{
  "model": "image embedding model",
  "dataset": "dead-leaves pictures: piles of overlapping shapes",
  "train_examples": 145000,
  "image_size": 32,
  "crop_scale_min": 0.8,
  "horizontal_flip": false,
  "targets": ["size"],
  "num_classes": 3,
  "embedding_dim": 128,
  "arch": "vit",
  "norm": "layernorm",
  "norm_position": "pre",
  "hidden_act": "quick_gelu",
  "mlp_ratio": 4,
  "head_dim": 64,
  "fused_qkv": false,
  "bias": "all",
  "qk_norm": true,
  "parallel_block": false,
  "inner_norm": false,
  "patch_size": [4, 4],
  "conv_stem": false,
  "layers": 6,
  "width": 384,
  "positions": "learned",
  "pooling": "class_token",
  "register_tokens": 2,
  "am_softmax_margin": 0.1,
  "am_softmax_scale": 30,
  "init": "orthogonal",
  "residual_init": "none",
  "optimizer": "adamw",
  "learning_rate": 0.0015,
  "beta1": 0.9,
  "beta2": 0.99,
  "eps": 1e-08,
  "max_steps": 18200,
  "batch_size": 128,
  "epochs": 16.1,
  "lr_schedule": "cosine",
  "final_lr_fraction": 0,
  "warmup_steps": 540,
  "weight_decay": 0.07
}
Rows from block 3 of a small image embedding model, named by matrix and row number. Rows with one number belong to one neuron. Each number is 50 + 15 x the weight over its row's rms, rounded and kept within 0 to 99. All counts start at 0.
Before each neuron's rows are labels from the 100 images, of 14976, where the neuron reaches its highest value: "strongest on" is what is common among them. Only what is clearly more common there than usual is listed. The data: dead-leaves pictures: piles of overlapping shapes. In brackets: how many of the 100.
# fc1: MLP up (model.blocks.3.mlp.fc1.weight, 1536x384), inputs 0-191
# fc2: MLP down (model.blocks.3.mlp.fc2.weight, 384x1536, transposed), outputs 0-191

strongest on: grey (70)
fc1.669:33 58 41 41 63 66 40 24 41 39 77 35 68 48 48 38 45 41 29 55 75 48 33 76 53 56 34 45 54 48 44 40 45 54 38 57 55 67 39 34 65 29 35 42 52 84 51 54 47 41 34 63 57 40 65 20 50 66 52 28 67 36 29 67 62 63 66 58 30 55 51 50 62 56 41 59 56 56 51 58 44 65 31 52 45 54 43 62 35 67 39 17 18 55 36 58 49 45 56 28 56 63 38 60 61 56 36 34 49 59 54 45 53 39 36 32 47 48 46 39 51 33 54 19 54 61 52 65 57 39 26 70 41 41 36 32 59 48 74 20 61 40 43 77 45 45 20 79 32 68 47 38 83 70 36 72 62 37 49 53 47 47 30 42 39 69 47 45 62 44 52 59 35 60 66 41 64 40 66 28 59 45 49 62 41 53 50 26 68 68 21 53
fc2.669:29 42 58 24 59 31 35 40 59 58 67 44 54 78 31 31 58 38 39 29 50 55 80 43 64 42 41 65 51 65 71 68 23 56 41 12 52 55 50 35 59 47 49 60 61 66 46 45 46 40 36 45 51 31 54 34 84 53 64 33 06 41 50 59 61 62 37 32 85 51 58 19 59 53 59 26 33 42 52 60 37 57 53 59 47 69 49 44 21 62 37 48 37 32 50 21 57 66 59 44 32 50 34 28 75 23 50 36 68 15 47 84 55 49 35 35 62 47 53 63 39 61 35 39 62 42 77 42 23 68 51 16 30 29 74 43 49 36 59 33 43 25 51 56 39 88 45 53 37 47 57 84 58 56 61 63 53 40 54 73 37 21 47 52 78 63 27 60 71 83 40 41 54 20 58 56 40 78 54 56 66 65 55 42 35 45 77 47 15 72 51 60

strongest on: large pieces (64); grey (59)
fc1.402:49 46 43 40 51 73 31 24 45 47 64 23 74 44 31 42 40 31 35 57 72 40 28 73 40 68 22 56 54 34 31 24 53 46 41 35 57 60 48 22 52 53 28 27 53 91 64 57 41 46 28 36 47 24 53 45 36 59 71 25 64 54 60 49 55 80 63 56 43 54 46 57 45 59 32 69 58 63 56 70 40 56 42 58 59 69 47 78 52 56 37 28 18 66 42 58 40 48 50 25 66 67 29 67 54 67 41 22 56 61 43 32 50 38 72 40 37 45 50 22 52 27 68 12 50 66 52 69 62 49 36 48 33 37 45 41 48 65 48 55 70 43 41 61 48 42 29 88 36 71 41 30 76 58 51 78 51 49 55 44 46 58 39 57 30 66 46 36 44 35 58 73 35 60 48 36 47 48 75 37 49 54 31 64 45 54 44 56 60 82 46 54
fc2.402:56 57 35 33 69 28 26 29 85 68 61 27 64 35 60 57 54 33 37 46 65 49 47 33 55 32 34 51 80 39 34 55 37 72 27 30 60 36 63 32 65 54 35 46 80 78 37 45 48 48 38 44 50 55 53 70 61 62 54 24 32 20 53 46 63 66 50 29 96 44 49 38 27 38 48 45 17 64 50 63 56 54 51 27 19 66 61 49 35 66 36 47 29 57 55 21 47 71 75 40 56 67 30 50 49 50 77 30 70 51 55 38 62 74 44 31 55 36 42 42 44 92 28 31 43 49 66 54 50 35 43 31 31 43 48 80 50 51 70 27 53 40 17 74 50 41 35 53 35 37 43 51 66 46 68 58 36 29 70 50 47 49 63 64 49 66 52 57 65 47 51 51 48 48 59 41 55 75 68 36 67 54 44 45 52 39 47 72 49 66 65 51

strongest on: pastel (69)
fc1.324:31 69 55 39 58 55 38 51 47 32 47 39 72 29 35 54 24 17 25 39 95 26 40 56 20 85 40 79 34 53 48 39 64 48 55 44 66 52 25 57 50 42 32 28 28 65 57 37 39 60 27 35 36 11 37 68 63 63 57 54 70 40 49 48 50 73 36 72 55 55 52 41 34 37 48 41 64 65 42 41 59 51 44 78 42 46 75 72 47 59 49 51 47 54 64 69 41 61 25 56 56 76 42 78 48 53 54 55 27 60 35 61 52 57 67 43 66 57 78 37 24 46 53 35 56 64 51 59 47 66 41 51 61 50 51 55 44 66 58 44 34 22 46 63 49 53 37 69 51 57 43 51 75 45 48 53 71 15 53 46 45 61 64 45 41 54 15 64 34 58 62 68 28 52 41 46 35 42 63 51 44 22 58 62 66 41 61 65 54 41 59 70
fc2.324:50 32 48 49 24 68 50 18 32 60 58 51 45 82 57 42 86 59 58 57 26 94 55 57 93 23 25 33 74 51 44 48 32 48 35 45 54 43 56 50 47 42 44 60 69 58 48 63 55 24 59 55 71 61 78 32 39 60 68 58 38 49 49 59 73 52 70 43 36 58 39 67 82 65 52 57 54 58 69 73 30 62 50 52 69 73 18 48 49 56 56 34 27 44 22 38 56 40 61 47 67 46 49 22 80 58 35 47 75 52 65 37 38 31 26 45 46 46 34 51 60 42 61 36 51 44 46 58 53 50 49 60 16 50 50 43 70 34 31 45 54 47 51 49 27 43 43 60 46 60 52 52 49 51 45 54 46 63 51 73 30 32 21 42 48 62 60 38 70 48 60 53 66 48 58 43 73 48 46 42 46 94 41 53 21 65 56 25 37 81 24 33

strongest on: grey (73)
fc1.99:34 55 67 42 53 60 43 41 53 51 71 45 71 53 34 46 48 33 05 45 84 45 50 64 53 50 28 48 52 49 50 44 35 58 29 65 52 55 38 39 44 35 35 49 57 72 33 51 51 41 21 55 60 36 68 68 53 57 49 29 54 46 46 71 51 70 62 54 40 54 59 47 53 51 37 50 53 57 58 58 34 85 38 62 38 56 45 60 25 66 68 34 38 48 35 53 48 54 53 35 56 62 27 53 58 51 48 43 66 43 54 54 60 34 39 28 54 64 46 43 34 46 50 16 75 48 63 60 45 44 26 53 39 54 39 58 61 42 50 12 39 37 61 72 33 52 24 56 37 59 48 51 99 38 53 72 58 24 32 50 43 42 51 66 51 79 45 56 58 52 51 50 36 67 66 44 79 46 54 43 65 50 61 61 40 64 64 43 46 69 29 51
fc2.99:33 42 67 22 48 22 31 40 73 60 55 49 60 73 28 36 56 35 36 24 44 53 72 42 68 50 51 61 56 62 72 57 26 51 41 15 40 50 56 39 54 46 57 61 58 56 54 32 54 39 41 37 44 33 54 51 81 37 60 45 12 54 62 59 53 62 36 38 75 48 61 18 44 54 54 18 37 39 58 53 33 52 67 53 57 73 46 34 29 56 39 70 42 27 46 29 50 52 56 58 39 43 38 29 59 32 49 42 74 05 43 94 50 47 49 41 66 59 55 64 38 63 38 37 74 42 75 36 21 72 44 22 35 41 85 51 42 50 57 41 36 30 49 59 29 81 58 58 37 32 59 82 56 63 56 49 57 40 48 82 33 40 51 65 67 64 30 68 66 87 38 43 59 23 46 70 57 69 59 68 62 63 66 42 52 44 79 56 08 65 68 65

strongest on: mixed sizes (73); pastel (49)
fc1.245:56 71 49 21 61 40 15 42 60 50 35 28 77 47 36 46 10 12 34 37 61 44 34 47 15 75 49 93 09 45 53 43 69 62 60 42 40 51 36 42 79 22 54 54 41 62 68 25 45 57 28 38 44 32 26 60 73 43 63 54 70 49 53 51 42 78 21 50 54 50 49 28 26 59 66 36 54 43 24 23 58 51 65 80 49 53 61 62 42 36 33 57 36 58 77 53 57 74 39 58 45 58 43 71 45 51 46 54 31 60 23 70 40 64 91 50 43 48 93 40 35 39 47 51 51 70 66 49 52 76 35 45 52 52 75 50 30 63 61 36 42 28 56 75 75 49 54 53 40 50 58 41 78 71 51 53 55 35 55 47 52 40 75 52 46 58 37 56 39 53 38 58 40 52 31 63 23 55 75 60 46 26 56 35 62 33 45 63 53 37 57 82
fc2.245:46 40 40 48 40 67 61 34 45 39 36 37 51 37 43 31 64 56 63 56 54 56 42 76 58 62 56 51 45 48 48 30 73 38 53 69 43 80 74 86 42 49 52 57 40 23 61 64 48 45 62 18 51 39 80 37 40 45 56 91 60 58 25 42 58 60 60 69 32 64 63 62 78 63 42 52 52 57 59 45 55 37 46 68 38 55 28 74 59 41 48 47 26 54 22 77 66 32 37 64 64 54 69 37 47 64 12 81 17 58 39 47 40 15 26 60 50 51 54 39 61 46 44 37 36 55 36 53 63 66 35 62 56 52 56 31 62 20 42 65 47 38 50 20 40 47 50 59 78 79 63 47 28 55 41 35 54 65 60 39 53 47 36 32 36 64 44 41 53 42 46 66 32 51 34 41 57 46 43 53 25 60 36 75 38 78 53 21 61 38 45 28

strongest on: grey (79)
fc1.710:48 79 44 43 53 67 48 30 46 51 87 30 79 51 41 45 50 38 24 53 67 51 52 44 55 51 25 61 61 41 40 40 42 59 46 43 63 64 51 32 55 22 24 44 56 99 51 62 49 49 30 47 58 40 61 67 49 59 62 26 57 40 46 64 59 70 53 49 45 64 56 47 50 53 43 57 55 61 52 61 47 54 41 38 35 76 44 64 27 51 36 25 32 61 39 36 55 59 66 13 62 60 26 59 70 59 46 37 62 58 51 42 55 32 71 34 37 42 45 38 45 25 59 16 67 54 56 72 59 52 37 53 31 60 34 59 53 56 62 15 60 34 58 87 35 40 30 62 35 68 49 42 84 64 42 73 43 43 60 46 41 20 63 48 40 75 52 40 52 47 61 63 45 52 58 31 57 44 74 34 49 55 36 58 47 62 53 56 52 77 21 50
fc2.710:38 50 55 46 67 21 49 37 91 61 83 50 59 49 52 52 57 49 24 50 54 65 67 56 58 31 38 42 68 54 61 71 18 52 47 33 58 53 43 19 57 46 54 58 67 82 32 71 51 46 47 47 57 55 40 58 42 59 48 16 26 55 75 71 67 57 52 33 80 55 65 20 33 49 65 36 31 55 52 80 44 54 42 34 30 63 56 47 41 48 46 34 36 36 63 21 43 79 89 20 26 50 22 36 72 34 67 16 69 32 45 47 57 56 57 24 58 53 36 53 45 73 23 52 61 25 59 65 42 42 55 27 29 58 27 64 46 40 68 24 43 52 51 73 52 55 43 57 37 44 33 61 67 45 60 69 41 40 42 53 46 54 74 57 65 52 47 58 64 51 57 28 50 48 83 34 53 57 54 23 75 62 67 47 49 52 64 89 36 78 72 38

strongest on: vivid (73)
fc1.34:35 57 66 55 35 46 51 36 55 61 66 54 46 41 21 68 48 31 26 38 63 59 61 49 46 43 49 39 44 61 60 57 31 57 59 83 71 53 41 43 29 30 17 48 50 72 40 50 75 35 09 57 86 49 68 58 61 61 61 32 33 71 30 46 67 62 44 57 46 40 48 36 72 49 55 43 52 47 51 54 35 71 19 45 35 37 59 51 61 68 63 34 32 38 44 44 40 50 50 30 46 48 18 58 49 36 61 35 59 38 55 69 56 48 50 20 67 67 35 56 30 35 42 47 46 34 79 52 38 37 59 58 57 64 20 54 80 65 34 32 37 50 52 66 39 68 11 50 42 57 55 60 91 45 42 69 55 34 33 46 35 55 57 40 57 78 32 59 50 63 64 47 39 69 69 31 69 36 44 29 81 33 63 50 65 54 62 52 51 57 43 35
fc2.34:59 71 56 39 35 62 48 75 31 63 49 86 35 72 53 47 55 46 54 35 29 62 60 23 60 39 53 58 68 75 74 69 31 71 57 19 36 36 53 56 73 50 69 65 68 47 62 25 53 43 59 52 36 59 66 65 64 31 72 61 34 49 18 41 45 46 46 35 54 45 50 42 67 66 47 26 46 30 48 44 58 46 68 24 55 59 40 28 43 42 58 71 68 24 38 24 64 42 69 65 18 30 61 28 67 22 24 47 69 43 70 59 32 35 32 69 56 49 59 70 59 26 55 47 45 38 60 32 32 51 36 48 40 23 60 61 28 45 35 52 47 52 47 52 54 67 65 40 46 50 76 82 36 56 28 30 33 50 59 56 54 36 43 37 62 42 56 51 60 71 37 52 69 33 44 70 56 58 50 71 39 63 49 26 33 62 77 37 40 60 32 76

strongest on: mixed sizes (83); pastel (49); vivid (44)
fc1.267:52 69 47 26 67 49 25 51 62 42 44 29 73 40 41 48 02 16 34 40 59 29 42 41 19 76 43 99 19 50 47 50 70 61 55 32 46 47 38 53 68 35 51 47 53 59 60 25 33 63 36 47 33 45 21 63 81 44 61 56 61 25 66 45 38 70 21 49 68 59 49 30 22 62 67 37 52 43 22 34 72 42 67 70 53 51 73 57 50 39 31 60 44 62 72 51 56 64 29 58 38 52 50 70 48 45 52 56 35 60 28 66 47 73 81 54 47 45 98 45 33 35 49 48 38 75 58 46 52 70 44 42 50 43 70 56 27 63 76 47 48 25 46 79 74 48 59 54 41 29 47 40 70 67 55 46 64 32 61 57 49 44 68 60 44 55 42 57 45 58 44 57 55 43 35 60 25 57 68 65 40 26 58 35 63 28 47 71 54 39 57 85
fc2.267:40 41 43 41 38 57 61 31 39 36 33 36 51 40 45 32 58 56 67 53 60 49 40 78 56 65 59 53 44 44 49 34 70 38 53 74 45 75 71 83 40 60 46 60 39 23 70 61 52 38 61 16 53 40 82 35 42 48 52 90 61 60 24 42 57 61 64 68 32 59 60 68 82 64 37 57 61 55 61 46 55 43 42 70 37 46 21 74 57 42 51 43 17 51 23 85 62 34 33 67 67 58 64 32 47 62 15 76 17 54 42 47 42 24 23 61 48 53 58 36 63 51 53 40 38 59 37 49 57 67 39 64 64 55 53 38 62 12 33 60 51 42 55 17 38 52 50 63 78 79 60 49 33 53 41 34 53 70 51 40 51 49 36 31 37 63 42 46 52 48 46 61 27 51 37 35 58 47 47 46 26 60 39 73 46 84 47 19 57 40 35 32

strongest on: grey (84)
fc1.634:31 68 66 51 49 67 51 50 34 49 63 53 48 56 52 63 49 37 30 48 73 63 42 47 62 39 23 41 39 45 48 43 35 47 42 66 65 38 41 44 54 32 31 45 59 66 24 47 44 29 28 67 73 57 74 32 61 71 60 40 58 46 37 48 61 54 68 61 22 41 40 53 60 63 36 44 61 64 64 58 24 92 30 64 52 39 39 57 64 68 64 24 47 48 28 47 38 56 45 25 63 69 33 52 57 47 50 45 52 44 60 55 47 31 37 17 64 69 41 40 23 27 68 27 58 40 54 63 44 37 51 80 64 69 33 56 65 45 50 34 34 47 56 86 44 50 21 54 34 67 53 50 88 41 43 63 59 24 28 49 45 46 39 49 45 64 43 59 53 53 65 65 38 74 72 28 74 40 55 25 73 51 56 52 32 57 56 34 52 61 16 52
fc2.634:53 73 49 55 42 60 53 54 39 54 71 43 56 66 72 50 71 64 49 56 49 72 52 21 79 19 38 28 86 32 34 48 31 66 48 28 65 48 62 35 66 50 38 63 89 65 46 59 34 40 55 62 67 76 61 54 33 64 75 36 28 33 48 47 65 36 58 33 48 57 43 59 49 53 43 60 43 69 70 72 34 59 44 00 36 61 28 49 60 62 38 43 50 59 32 22 37 75 88 33 62 63 47 33 65 61 38 32 70 50 76 37 54 41 48 45 36 38 24 38 48 32 69 38 40 54 51 64 53 35 29 58 30 33 26 69 70 46 59 43 63 82 41 59 46 38 44 52 35 54 72 41 64 64 39 58 45 47 59 61 41 30 59 44 43 47 83 32 59 43 65 52 50 49 63 34 71 43 55 36 53 81 38 60 23 57 59 61 32 67 37 43

strongest on: vivid (67); large pieces (64)
fc1.487:52 53 43 52 51 62 58 24 36 50 99 51 33 50 53 50 65 55 55 59 48 57 40 63 65 39 23 34 66 46 35 39 35 62 55 64 66 54 63 34 37 63 29 50 65 73 45 66 43 36 51 64 61 55 56 39 41 71 47 20 48 26 40 48 60 49 57 54 42 47 56 59 63 58 36 62 50 61 56 68 53 44 29 34 76 45 27 60 53 52 51 00 32 60 21 34 52 34 59 00 63 59 45 43 69 55 52 08 67 64 61 33 38 43 37 47 45 44 30 35 57 37 68 41 39 45 50 75 59 35 54 75 38 52 28 49 64 51 62 34 62 50 24 42 48 39 31 56 55 64 58 39 45 51 41 86 41 58 50 39 46 47 37 36 38 63 56 39 64 32 66 56 46 64 63 24 56 41 38 10 57 57 35 60 41 64 40 30 73 91 26 40
fc2.487:34 33 30 58 53 36 59 41 65 32 51 46 55 32 42 29 41 62 55 61 57 38 39 58 19 68 49 37 32 43 48 41 61 22 54 59 62 65 60 49 46 76 47 50 39 53 68 59 40 59 50 13 50 38 47 51 34 58 23 45 69 58 35 25 46 55 62 79 46 62 53 45 28 55 45 52 68 62 55 44 54 31 49 69 36 25 54 62 57 50 45 46 43 58 56 84 41 58 26 45 61 63 50 61 36 64 21 47 15 57 27 42 54 48 57 56 47 39 43 40 66 75 13 56 28 67 17 57 68 64 46 51 56 45 42 35 55 27 46 65 55 40 45 33 60 37 48 43 80 47 80 48 51 70 45 56 69 59 60 21 64 66 49 49 33 49 43 52 28 40 60 51 35 45 38 43 35 30 68 43 38 44 45 64 88 51 40 35 46 46 71 36

strongest on: textured (65); vivid (57); grey (32)
fc1.64:48 74 53 53 64 59 58 31 44 35 77 54 25 41 48 48 46 53 64 58 53 44 34 61 52 43 35 43 41 53 38 51 49 63 68 76 59 64 63 37 54 57 27 61 66 65 19 61 49 46 44 73 63 58 57 28 45 63 43 23 59 36 21 41 61 51 47 55 46 42 72 56 71 68 70 54 46 58 37 54 58 57 32 50 41 25 32 53 49 55 55 01 30 54 35 40 44 57 59 00 48 57 38 50 51 55 49 27 45 56 55 36 31 50 32 35 46 58 30 49 48 47 58 55 25 35 46 70 51 35 82 71 50 57 10 43 51 33 86 42 52 47 32 62 66 46 11 49 75 74 73 46 45 51 51 84 50 56 49 37 66 29 32 38 43 65 59 47 50 42 59 52 48 71 73 29 43 41 43 10 66 39 36 40 40 54 37 22 77 49 11 49
fc2.64:26 34 35 76 48 24 79 46 73 62 51 58 46 44 54 21 66 86 57 64 44 68 78 50 31 45 51 07 59 42 52 45 48 25 53 61 63 70 54 46 59 68 53 57 51 52 63 68 55 50 60 11 58 68 45 30 20 55 19 44 42 74 34 32 51 28 69 85 52 61 49 42 26 70 53 46 67 60 59 45 27 37 45 53 56 32 42 47 58 56 60 40 54 49 61 86 34 61 48 42 62 56 50 55 43 59 19 47 36 33 51 37 48 54 57 52 49 49 31 51 69 73 11 65 34 40 08 55 56 49 49 33 47 41 32 27 65 29 50 61 48 59 58 40 62 42 52 28 72 42 81 66 46 63 43 52 63 73 48 38 59 62 51 62 46 27 67 56 38 43 59 37 53 41 45 44 50 27 67 40 44 69 56 65 73 51 51 29 23 52 56 26

strongest on: grey (60); vivid (36)
fc1.675:34 33 59 41 58 55 38 27 50 49 74 39 74 53 29 46 48 38 28 29 87 56 56 68 63 52 36 47 47 52 64 52 42 46 40 51 73 58 46 28 47 35 19 42 40 88 62 58 58 40 14 38 63 28 70 63 44 64 52 25 56 52 44 52 56 80 54 71 43 60 52 44 50 50 32 39 62 61 54 63 37 67 26 73 41 76 47 57 32 56 54 30 34 44 44 52 46 42 44 31 53 58 27 53 59 43 36 37 54 41 44 63 52 34 60 30 52 53 43 41 28 29 47 12 70 47 61 61 48 51 30 51 46 52 42 43 67 59 49 27 43 23 49 69 37 60 14 62 43 54 45 56 99 50 46 73 65 32 45 44 52 35 64 48 53 86 33 55 57 56 66 47 30 66 61 27 65 33 74 24 63 53 55 67 51 70 59 43 54 67 42 51
fc2.675:72 67 39 47 55 51 46 55 76 51 71 61 46 43 77 67 76 56 35 66 33 63 46 26 57 28 47 46 91 61 42 74 35 61 55 31 31 44 47 22 55 46 60 52 80 65 42 54 68 47 54 58 50 77 46 74 35 39 61 31 22 62 60 67 52 47 45 19 55 40 80 41 41 32 63 51 23 40 55 69 61 45 62 04 22 73 62 28 52 37 43 52 56 42 52 11 59 69 87 41 28 39 26 49 64 40 63 22 70 45 59 21 40 54 76 45 40 39 42 59 70 42 39 52 47 28 55 44 51 33 51 30 38 57 29 63 36 55 46 33 57 57 43 69 49 29 57 46 41 46 34 42 54 47 81 58 01 53 58 41 49 40 58 40 60 42 82 59 59 45 42 30 75 58 56 53 63 68 31 43 67 61 58 35 43 43 33 84 41 67 76 48

strongest on: vivid (100)
fc1.674:63 53 45 27 59 65 36 24 51 44 86 35 70 42 25 46 41 33 22 47 62 47 38 76 36 68 31 60 54 47 45 36 46 47 30 71 41 66 48 23 32 47 45 47 50 98 50 52 61 45 24 43 49 23 77 53 47 53 38 21 44 51 04 64 58 81 52 39 38 59 68 35 64 61 38 53 35 42 59 56 52 58 48 32 38 70 45 63 23 40 45 45 16 51 40 46 66 36 70 36 53 46 28 52 72 51 37 21 61 51 34 48 55 39 29 33 45 56 54 47 48 43 37 24 62 58 64 55 54 66 28 64 39 57 53 40 50 36 52 11 55 28 41 72 35 59 37 71 38 70 49 49 86 55 37 84 34 39 60 43 36 50 58 52 48 80 39 50 60 51 42 50 47 63 46 43 57 64 60 47 45 43 45 62 45 68 47 34 72 66 38 61
fc2.674:27 63 51 36 80 51 44 38 64 47 67 36 63 78 34 25 34 28 39 33 57 48 46 53 42 65 32 59 39 43 53 41 29 63 35 25 62 53 59 49 92 22 47 50 55 60 58 49 43 28 46 49 55 24 47 56 62 59 51 31 55 34 73 75 79 70 55 51 80 67 42 31 34 56 48 49 60 65 60 65 27 62 49 80 53 64 45 55 26 65 26 45 44 48 59 48 36 74 42 37 39 69 32 45 75 47 52 43 61 42 38 71 64 34 73 42 35 43 48 37 38 54 56 30 64 50 72 55 44 61 31 34 33 33 61 52 47 46 82 26 57 22 63 66 32 66 43 60 26 42 46 51 61 64 44 62 71 49 49 83 25 42 64 75 47 59 13 61 77 59 57 55 46 34 73 44 31 62 62 46 70 45 51 55 42 42 63 76 33 78 53 68

strongest on: pastel (88)
fc1.743:46 65 74 11 50 40 09 46 59 38 57 51 62 36 14 60 15 14 26 26 54 37 59 55 13 81 38 80 39 64 58 58 46 39 48 34 54 43 28 36 44 26 44 48 45 71 57 37 52 53 00 42 36 14 35 52 71 51 70 39 43 54 65 56 44 84 30 45 66 36 58 21 35 56 55 37 48 35 39 44 40 75 57 63 48 56 59 48 50 63 60 47 38 44 49 45 57 57 43 47 45 48 18 71 46 38 43 40 48 42 65 59 35 58 69 44 64 70 74 54 21 33 37 17 49 43 90 53 31 52 45 38 59 44 61 42 32 56 45 39 44 36 41 81 58 69 34 81 55 46 33 55 88 50 60 64 52 30 28 56 42 45 50 61 61 70 24 64 48 63 47 59 55 53 61 53 43 58 55 52 66 43 56 44 64 36 59 62 59 59 43 76
fc2.743:46 19 27 79 51 59 67 67 47 45 39 51 27 48 62 54 52 63 91 69 51 36 43 54 58 49 68 59 43 25 24 57 46 54 40 43 58 40 54 73 35 85 41 51 43 36 27 43 34 53 70 58 58 66 50 16 59 57 54 51 69 41 54 50 33 32 64 55 53 44 55 58 42 61 57 76 69 54 45 39 56 45 52 62 83 34 56 55 64 45 40 58 71 77 52 61 33 23 35 59 51 64 74 37 43 65 50 64 37 70 54 49 37 64 33 62 33 15 47 47 56 59 47 71 53 55 34 59 76 42 69 66 62 32 67 57 52 37 60 94 75 48 50 32 53 35 55 43 46 29 41 24 31 61 48 36 63 63 61 43 62 59 26 58 43 41 47 31 48 16 63 53 51 33 46 60 50 42 28 55 45 40 19 54 54 41 08 63 54 27 57 43

strongest on: large pieces (73); textured (68); vivid (47); palette: grey (36)
fc1.587:52 54 45 54 54 65 50 30 38 55 99 48 42 56 48 49 65 59 56 56 49 65 41 64 69 36 32 32 61 45 38 41 32 59 53 68 55 53 66 26 42 55 41 67 66 69 39 69 56 31 52 62 76 57 70 35 41 63 44 19 44 48 33 49 54 50 57 47 33 50 45 59 74 48 41 66 41 62 59 73 44 57 38 37 59 52 21 52 56 52 50 11 30 54 16 33 54 35 62 00 60 50 41 44 63 55 50 08 72 59 56 37 47 32 32 42 46 49 23 44 54 27 64 34 40 41 50 73 59 36 48 73 43 53 27 41 70 40 61 39 57 55 33 39 46 46 33 56 54 68 52 40 53 48 27 82 41 53 46 34 44 39 40 35 46 64 59 46 61 36 56 53 46 71 61 29 66 49 40 10 62 55 39 58 39 81 38 21 72 88 21 40
fc2.587:31 29 33 68 52 43 65 41 59 33 52 44 52 30 41 34 45 60 58 65 66 36 43 63 20 66 46 36 27 43 44 39 57 27 49 66 66 66 58 52 39 73 41 52 36 50 63 63 36 54 52 17 57 39 50 44 32 61 24 44 71 55 33 34 51 56 68 86 42 62 50 51 34 59 39 55 77 66 60 50 45 35 41 74 42 18 51 66 61 57 48 41 41 61 49 91 34 46 24 42 65 68 52 56 39 67 23 49 14 58 32 41 56 49 50 49 49 42 41 36 61 73 17 53 32 60 13 64 66 54 49 54 61 55 38 33 64 28 41 66 50 36 51 30 54 39 43 46 74 50 74 49 46 62 41 59 77 56 47 31 58 73 45 50 33 47 43 51 36 39 65 55 31 46 43 39 45 25 64 36 40 41 48 70 88 54 48 34 48 52 63 31

strongest on: mixed sizes (85); vivid (53); pastel (45)
fc1.429:50 75 46 22 68 50 23 55 59 49 41 27 71 52 46 45 11 09 43 42 54 36 43 35 18 71 36 99 21 47 46 44 64 57 62 20 45 52 35 56 69 31 52 46 47 66 65 30 25 61 43 47 24 43 27 62 89 47 67 62 57 23 54 42 48 64 24 53 78 62 45 30 31 54 68 42 62 42 30 36 70 38 64 72 49 50 64 63 49 38 36 54 47 67 65 51 43 63 27 59 39 47 56 68 50 49 51 55 35 66 36 59 47 70 76 55 45 41 88 47 38 35 55 46 41 74 70 51 51 65 37 45 51 39 65 55 23 59 77 46 51 30 50 73 65 52 54 53 40 36 51 35 64 68 57 38 65 41 69 59 51 40 61 46 38 50 44 46 49 58 51 64 53 37 37 64 28 61 66 68 38 31 47 31 53 33 46 78 52 46 46 81
fc2.429:43 35 46 42 36 61 55 31 35 40 35 41 48 40 44 34 54 53 64 56 61 51 39 82 55 65 54 49 40 46 48 29 72 36 50 71 48 71 75 77 33 60 39 54 39 24 64 67 51 38 56 25 61 39 77 30 44 52 50 89 64 59 27 41 60 64 69 66 34 60 55 66 82 74 32 55 64 59 64 44 53 43 39 70 47 48 28 68 60 39 49 38 22 52 20 79 61 28 35 58 71 61 65 33 45 66 16 74 23 56 44 51 39 21 24 65 47 50 59 39 62 48 49 41 33 54 34 55 65 67 36 66 62 47 62 38 66 11 43 61 53 34 51 16 39 51 47 61 75 77 59 42 37 52 23 35 59 68 51 41 47 53 35 35 35 70 39 42 51 44 50 63 24 55 41 40 56 42 47 43 29 61 41 75 47 79 49 19 58 38 32 34

strongest on: grey (91)
fc1.764:51 56 57 38 41 67 44 19 44 56 70 31 53 37 31 53 43 32 11 52 69 49 53 66 57 59 27 50 61 39 38 33 30 33 35 54 69 35 33 30 51 32 32 39 50 72 58 46 50 52 14 49 37 37 58 53 42 66 72 27 48 49 53 58 64 85 64 56 47 52 41 49 56 59 32 57 52 65 46 66 37 75 39 56 60 85 48 71 32 57 43 26 20 59 35 47 48 59 61 30 74 70 30 62 61 64 50 24 74 49 45 49 41 36 51 21 52 53 39 32 39 37 50 28 74 57 64 70 55 60 32 51 36 51 43 32 49 62 21 24 52 29 46 87 43 43 27 69 47 57 47 42 87 55 43 73 54 22 41 54 43 48 36 60 41 77 47 45 49 41 57 57 42 62 67 36 58 38 71 37 59 52 45 70 50 47 54 46 48 74 38 55
fc2.764:70 60 25 58 35 39 38 49 76 45 69 47 37 43 68 62 58 45 40 63 44 51 32 27 59 26 31 38 70 30 14 56 35 42 58 41 63 24 44 37 43 61 55 22 73 66 54 62 35 50 44 48 47 58 30 66 46 50 67 30 45 32 61 51 54 58 49 26 59 41 48 44 35 49 47 67 40 67 30 75 60 48 39 17 39 67 62 47 54 46 34 36 41 78 42 29 32 59 72 27 52 61 46 61 49 85 68 29 68 65 65 26 36 69 57 46 42 19 27 29 72 40 52 53 34 63 53 58 81 41 63 54 36 50 41 46 50 58 32 45 72 56 23 59 64 23 46 46 57 35 20 14 56 42 35 59 37 37 43 23 76 52 48 44 36 54 72 45 28 20 51 42 59 73 59 34 53 66 39 30 65 68 17 51 46 29 14 81 61 56 76 51